From a checkpoint of a small multi-label image tagger: batches of 128.
Rows from block 4, named by matrix and row number. Rows with one number belong to one neuron. Each number is 128 + 24 x the weight over its row's rms, rounded and kept within 0 to 255. All counts start at 0. After the name is the row's rms in percent of the matrix's.
# fc1: MLP up (model.blocks.4.mlp.fc1.weight, 640x160), inputs 0-79
# fc2: MLP down (model.blocks.4.mlp.fc2.weight, 160x640, transposed), outputs 0-79
fc1.60 076 [126 134 112 175 110 161 142 154  95 114  97 106  82 120 131 139 159 177 132 151 143 128 135  92 125 150 130 108  91 112 110 110 132 176 144  86 135 127 128 120 122 137 163 146 137 149 129 115 143 124 135 110 135 132 135 134 105 124 184 139  96 110 125 125 131 150 125 147 142 144 103 120 175 165 127  97 154 114 151 176]
fc2.60 034 [132 122 123 127 136 100 126 116 117 135 100 130 127 140 128 136  86 105 139 116 157  94 170  90 117 126 156 123 114 112 103 113 132 127 115 127 121 146 129 167  82 136 140 129 147 185 116 126 133  96 154 112 101 119 137 163 114 142 141 100 185 106 123 139 112 143 127 148 139 137 160 130 149  92 172 105 125 169 136 128]
fc1.61 081 [154 101 106 112 130 128 161 114 163 128 146 122 176 123 169 125  89 138 112  88 147 122  84 114 168 140 111 150 169 136 133 130 121 137 127 100 169 114 157  79 126 139 162 168 163 126 120 169 105 126 108 132 141 110 128 138 121  94 143 139  95 168 111 145  90 150 132 120 124 144  85 122 108 159 164 129 132 151 130 149]
fc2.61 051 [117 146 120 135 154 144  89 158 151 160 123 142  86 119 134 226 132 134 131 169 100 152  98 160 131  94 118 106 173 129 132 176 128 121 118 123 126 109 128 119 130 156 140 123 122 143 129 122  88 147  91 126 152 128 131 128 136 103 143 160 121 133  91  99 133 116 189  94 119 169 114 136 136 156 127 131 164  89 120 127]
fc1.62 076 [130 160 156 192 112 135 153 145 188 100 166 119 131 114 135 115 111 153 158 149 123 159 108 100 112 118 113 119 116 148 132 114 104  96 143  74 155 146 149 124 150 136 159 147 165 112  88 119 102 123 145 172 108  79 140 145 157 125 150 158 151 141 153 143  92 114 117 134 156 163  83 108 111 131 167 156 139 117 121 129]
fc2.62 031 [117 118 100 127 129 107  85 143 127 158 102 133  86 109 154 173 105 117 113 185 138 138 129 141 156 102  85  93 137 110  87 125 124 119 135 133  92 139 122 138 122 181 177 136 137 124 151 135  91 139  94 103 143 175 146 144 114 144 149 169 155 120  89 106 135 115 144 134 107 166 154 140 127 131 154 102 146 136 136 132]
fc1.63 061 [141 163 160 115 103 101 141 112 125 149 127  98 112 119 144 161  59  99 118 108 136 128 162 133 121 163 144 133 135 157 156 132 100  99 115 109 102 124 161 144  85 173 140 110 111 117 106 124  89 121 103 149 138 112 159 145 132 105 151  97 142 106 111 145 139 126 120 130 148  85 198 143 114 105 143 126 127 145 116 109]
fc2.63 027 [109  82 152  99 134 128 139 136 156  94 150 109 143 126 151 187 148 137 131 151 115 134 156 161  95 104  96  73 123 140 106 105 141 150 150  98 125 196 123 117 144 118 158 109 116 107 133 120  81 118 145 141 136 152 138 106 152 104 122 124 101 114 130 151 145  98  93 121 163 132 131 124 145 157 137 135 148 158 149 137]
fc1.64 113 [102 135 111 113 112  82  97 138  92 103 112 143 122 154  93 125 144  95  92  87 115 107 136 112 127 188 120  86 105 106 119 113 104 133 109 128 134  70 145 138 151 145 137 129 135  91 129 118 120 145  75 161 118 168 153 117  88 154 163 154 124 147 103 126 109 115 144 142 117 109 127 110 162 141 115 136 111 139  55 133]
fc2.64 145 [121  90 133 151 138 134 106 154 107 153 141 140 162 134 163 107 163 147 113 141 125 148 114 146 158 135 101 116 125 137  78 116 116 149 139 170 103 133 128 110 148 160 130 127 140 123 111 147 153 135 116 128 112 115  95 130 100 111 110 140 118 118 109 141 180 121 165 137 136 136 128 160  72 113 106 122 119 139 138  92]
fc1.65 068 [157 215  92 103 127  92 183 131 150 136 189 132 154 151 109  95 143  98 148 108  74 109 149 131 137 125  95 128  98 135  86 115 175 121 142 121 107 145 129 100 109 121 143 110 149 135 187 119  84 141 159 138 113  97 151 139 112 106 104 150 179 147 148 142 176 108 131 122 164 109  87 108 111 131  82 137 147 145 131 148]
fc2.65 042 [145 147 120 101 137 124 127 118  90  72 167 150 140 142 133  52 134 108 128 106 160 123 172 153 133 136 115 161 142 109 132  66 119  89 131 130  90 171 121 125 133 116 115 124 133 133 159 144 125 165 134 112 118 138 148 111 133 110 140  97 126 128 166 123 149 132  79 127 160 120 211 103  97 114 140 104 125 171 149 137]
fc1.66 092 [100  86 147 127 108 116  89 134 144 146 111 166 122 123  96 137 126 109 121  57 104 125 152 127 118 150  75  84 104 114 145 104 149 151 115 123 141 133 154 160 125 114 108 126 174 116 105 137  85 111 122 126 128 126 167 152  87 149 184 118 154 109 158 147  70 106 129 135 147 101 133  85 146 122  82 111 105 128 128 126]
fc2.66 092 [132 110 134 157 133 131 132 120 150 137 118 112 142 149 133  98 105 134 151 104 127 114 143 146  80 130  84  91 118 141 101  98 125 140 138 104 128 118 127 143 156 135 133 123 134 125 113 142 109  82 100  99 119 108 122 141  95 156 127  81 125 112 159 124 127 119 112 156 142 145 157 109 157 112 144 125 113 148 129 130]
fc1.67 073 [126 152 128  90 142 100 180 152 150 128 107 120 124 144 112 129 119 131 136 114 125 139 120  97 144 137 106 113 101 132 101 122 123  66 123 129 154 190 118 144 124 130 131 165  85 114 148  94 107 169 157 152 151 102 136 126 149 141 172 130 165 116 102 144 157  98 103 153 180 144 124 136 103 126  97 104 115 129 148 105]
fc2.67 048 [141 150 106 125 152 135 146 122 118 102 153 166 136 136 135  83 126 114 118 103 141 129 163 142 112 139  97 130 117  67 102  97 113  81 135 114 114 177 124 110 147 118 141 101 117 118 147 141 128 150 113 167 120 151 134 109 124 155 117 124 137 115 154 120 137 135  13 147 173 101 182 100 143 114 139 132  98 165 137 149]
fc1.68 081 [ 89 111 174 115 135 129 136 128 126 132  77 159 106 109 111 103 139 142 104  90 137  91  88 143  90 123 128  88  95 148  98 109 182 149  77 103 138 119 101 145 130 117 106 140 182 121 156 127 132 154 124  88 103 148 135 136  91 127 142 132 111 124  91 122 112  67 148 120 161 132 115 123 187 117  99 115 159 101  85 139]
fc2.68 082 [136 107 141 155 145 123 122 119 128 130 125 135 139 116 116 107  90 128 149  89 145  99 140 124  80 133 111 112 119 127 114 102 136 132 144 117 136 137 126 143 145 154 117 134 138 167  93 142 143  87 131 108 100 105 125 151 114 126 127  74 171 110 131 135 116 134 129 151 137 155 159 124 155  99 145 115 125 159 151 122]
fc1.69 076 [ 89 169 130 128 142  80  53 107 136 147 164 118 114 139 119 136 117  96 125  96 132 125 141 128 192 179 112 146 126 108 155 139 117 157 144 136 156 132 125 121 156 122 156 102 123 110 115 114 129  82  71 176 127 101 117 117 130  78 161 169 149 114  81 128 113 128 115  94 127 146 166 119 129 132 119 107 130 134 125 152]
fc2.69 041 [119 105 154 100 118 151 125 120 132 137 157 123 128 150 108 168 150 123 142 134 142 128 104 176 143 132 156 101 155 163 126 135 131 119 115 140 104 175 122 102 140 127 119 134 133 101 165 132  95  78 128 104 112 130 157 125 142  76 134 145  99 136 141 132 171 133 159  97 163 107 186 166  93 146 152 123 142 123 122 115]
fc1.70 078 [140 113 103 159 115 176 140 156 167 121 109 151 107 104 162 137 131 129 140 120 148 114 148 125 134 123  85 106 128 118 100 121 122 126 134  75 150 183  95 143 134 138 153 140 168 181  84 109 132 127 117 123 139 127 104 141 129 139 177 120 134 151 153 142 110 118 117 178 186 136  82 159 134 125 137 121 142 117 111 139]
fc2.70 039 [127 123 114 147 145  86 111 127 169 143  64 146  94 107 137 132  82 131 110 186 158 131 117 113 120 103 100 107 125 128 119 119 134 133 119 117 107 133 124 134 123 150 156 115 137 141  86 122 101 128  97 116 141 124 162 148  92 152 137 156 159 136 122 111 116 127 108 170 115 154 150 123 150 125 171 110 120 148 133 130]
fc1.71 090 [136 138 148  86 138 160 166 139 154 133 152  84 157 202 156 101  96  99 112 109 109  95 114 122 137 131 120 145 135 133  92 126 158 106 138 102 137 179 151  97 117 137 111 175 116  83 156 108  89 141 193 181 102  58 140 147 162 131 145 146 146 165 151 115 158 127 108 113 171 127 116 153 145 157  88 132 124 121 130 131]
fc2.71 054 [132 129 108 147 149 118 120 136 132  92 152 139 116 130 147  83 125 132 113 132 162 130 186 178 132 126  73 116 131  84  99 115 107  76 158 120  95 150 116 111 164 151 160 131 129 132 187 156 102 157 102 122 168 132 110 101 131 140 154  89 148 119 141 110 122 136  75 129 159 122 155 101 132 129 142 106 126 133 143 153]
fc1.72 078 [ 76 130 169  68 141 139 143 113 128 134 149 116 129 159 149  97 123 102 137 106 135 105 107 133 115 152 120 105 115 127 135 115 144 171 139  97 158 152 115 105 123 120 124 135 164  82 122 110  85 127 151 126  79 157 112 138 140 142 176 132 173 146  88 170  80 145 135 154 164 108 141 118 151 157 118 128 127 164 142 107]
fc2.72 057 [118 116 114 170 118 116 122 139 140  96 126 137 128 151 137 115  96 133 133 114 143 135 162 132  82 131  61  88 130 129  97  98 133  97 156 117 122 140 124 133 149 156 137 141 136 147 126 154 116  87 140 101 126 128 123 134 121 141 130  74 137 116 144 115 144 131 119 151 154 189 159 125 146 113 149 111 112 164 155 126]
fc1.73 097 [119 108 109 174 152 165 153 154 194 115 127 112 154  98 149 131  88 138 149 102 184 135 118  97 104  90 107 132 142 126  94 104 133 131 116  92 162 147 137 131 125 140 121 132 145 142  45 115 112 132  84 151 108 125 121 150 116 163  86 136 146 134 130 125 124 115 136 165 126 133  69 155 111 111 171 130 133 138 169 136]
fc2.73 049 [128 131 102 147 124  98 102 133 166 141  83 156 106 121 127 179 109 135 102 178 132 153 103 114 136 101  97 124 143 117 139 161 137 128 121 125 129  97 131 133 121 134 143 128 126 121 101 118 104 150 100 124 134 141 163 135 138 144 132 150 120 149 116 115 124 137 137 122  81 168 105 121 140 140 143 125 146 128 120 129]
fc1.74 070 [ 96 106 157 136 102 138 121 106  79 143 185 145 165 101 113 123 173 106 120 129 120 109  92 147 147 158 113 122 107 127 108 139 116 143 163 137 105 160 135  84  97 139 144 104 125 136 166 152 126 151 122 141 144 135 149  87 138 102 157 167 150 131 110 107 115 152 141 102 109  98 184 181 142 159 110  97 173 121 132 124]
fc2.74 039 [115  84 161 108 105 144 145 143  99  92 153 123 139 154 129 170 150 126 116 137  75 148  98 165 182 152 107 139 144 134 131 145 128 138 112 134 100 171 147  89 124 111 144 124 109  81 155 150 107 106 146 139 158 127 105 114 144  81 113 151 144 141 105 132 135 139 122  96 131 100 146 144  96 167 105 144 116 144 143 123]
fc1.75 119 [125 127 104 114 133 115 110 135 115 121 122 128 101 190 122 117 105  66 102  75 109 102 169 110 153 183  72 122  99 128 108 130 131 139 123 117 121 127 118 138 138 115 132 138 109  72 148 129 100 137 102 147 130 138 151 130  99 127 145 118 165 137 109 115  81 108 118 136 115 104 137  96 170 118 102 126 121 129  78 121]
fc2.75 124 [122  94 124 139 141 129  88 138 111 152 141 136 135 146 146  91 167 138 111 151 126 149 118 178 132 130  78 116 123 150  87 117 116 160 125 152  78 132 129 109 154 149 139 132 148 126 138 142 136 117 111 110 129  97 102 111 102 101 139 123 118 125 125 135 149 121 137 129 139 136 146 147  82 130 116 110 123 128 154  99]
fc1.76 093 [184 155 125 109 153 125 183 134 148 140 127 134 147 132 151 127 153 114 114 106 122 109 104 127 148 104 141 141 121 145 139 124 133 109 154 121 139 210 131  77 130 116 110 182 114 111 165 142 118 131 171 143 128  85 104 100 171 110 135 118 130 138 130 130 168 116 115 121 130  94  93 143  96 132  85 152 132 120 182 108]
fc2.76 071 [141 155 106 116 152 132 127 146 104  74 157 171 109 148 140 141 141 126  99 129 130 133 140 129 184 126  78 164 136 101 125 138 120  78 136 138 101 150 110  90 156 139 142 158 120 120 186 137 117 195 109 171 170 123 126  98 156 108 142 121 151 121 142 101 132 124  99 127 154 124 121 114 114 143 108 128 129 146 144 138]
fc1.77 075 [163 131 130 153 144 152 154 116 166 139 145 103 150 160 170 149  92 131 168  88 108 136 113 108 165 142 144 175 129 173 116 154 128 111 129  86 158 110  98  89  95 144 137 171 124 127 117 120 108 136 112 152 158 106 121 154 133  95 112 120 148 145 112 125 149 164 120 138 119 103  81 144 117 164 128 127 153 131 150 124]
fc2.77 042 [110 151 119 114 141 127  83 155 143 145 136 155  80 118 139 209 145 130 120 165  96 154 118 169 145  99 104 108 153 111 124 177 126 127 124 136 116 129 122 108 131 170 131 133 132 149 162 119 100 179  80 136 150 135 133 129 129  95 156 153 107 127  94 107 140 104 179 102 135 148 107 134 126 160 128 124 171  91 126 134]
fc1.78 105 [124 119 119 113 119 107  84 115 133 137 112 151 105 123 138 136 106  81 108  80 129 142 146 121 122 144  60  88  90 120 119 125 127 131 115 128 132 108 112 124 164 134 128 136 117 100 126 131  71 112 102 135 110 141 176 126 108 171 170 130 127 118 102 126  46 130 141 130 131 128 130 101 139 104 126  90 142 127 100  99]
fc2.78 104 [105 104 130 159 144 125 108 142 138 153 115 134 134 143 148 110 144 144 122 130 135 143 128 160 102 128  72 101 111 168  80 115 121 155 138 132 116 137 124 127 168 167 146 127 134 124 106 143 130 109 112 120 125  91 117 137 107 113 122 116 121 119 132 133 127 113 132 149 136 173 162 146 111 110 121 115 126 147 159 104]
fc1.79 060 [136 158 150  89 136 108  79 134 152 110 169 114 132 144 153 125 121 142 159  90 130 144 118 115 112 146 153  96 122 143 114 121 124 143 114 111 151 166 115 102 120 124 140 114  95  83 137 107  96 109 139 192  85 136 142 118 148 120 106 124 150 132  91 158 125 167 122 163 123  95 134 103 120 127 168  82 104 111  88 157]
fc2.79 028 [115 135 135 161 158 125 140 156 154 124 147 136 136 145 163 208 144 132 126 150 110 140 142 189 121 129  98  83 141 129  97 143 109 114 149 102 142 157 116 128 160 142 136 134 103 134 173 121 104 156 118 114 117 135 142 143 139 125 134  90  84  69 146  91 160  96  78 117 143 129 108 147 111 140 133 127 152 115 122 132]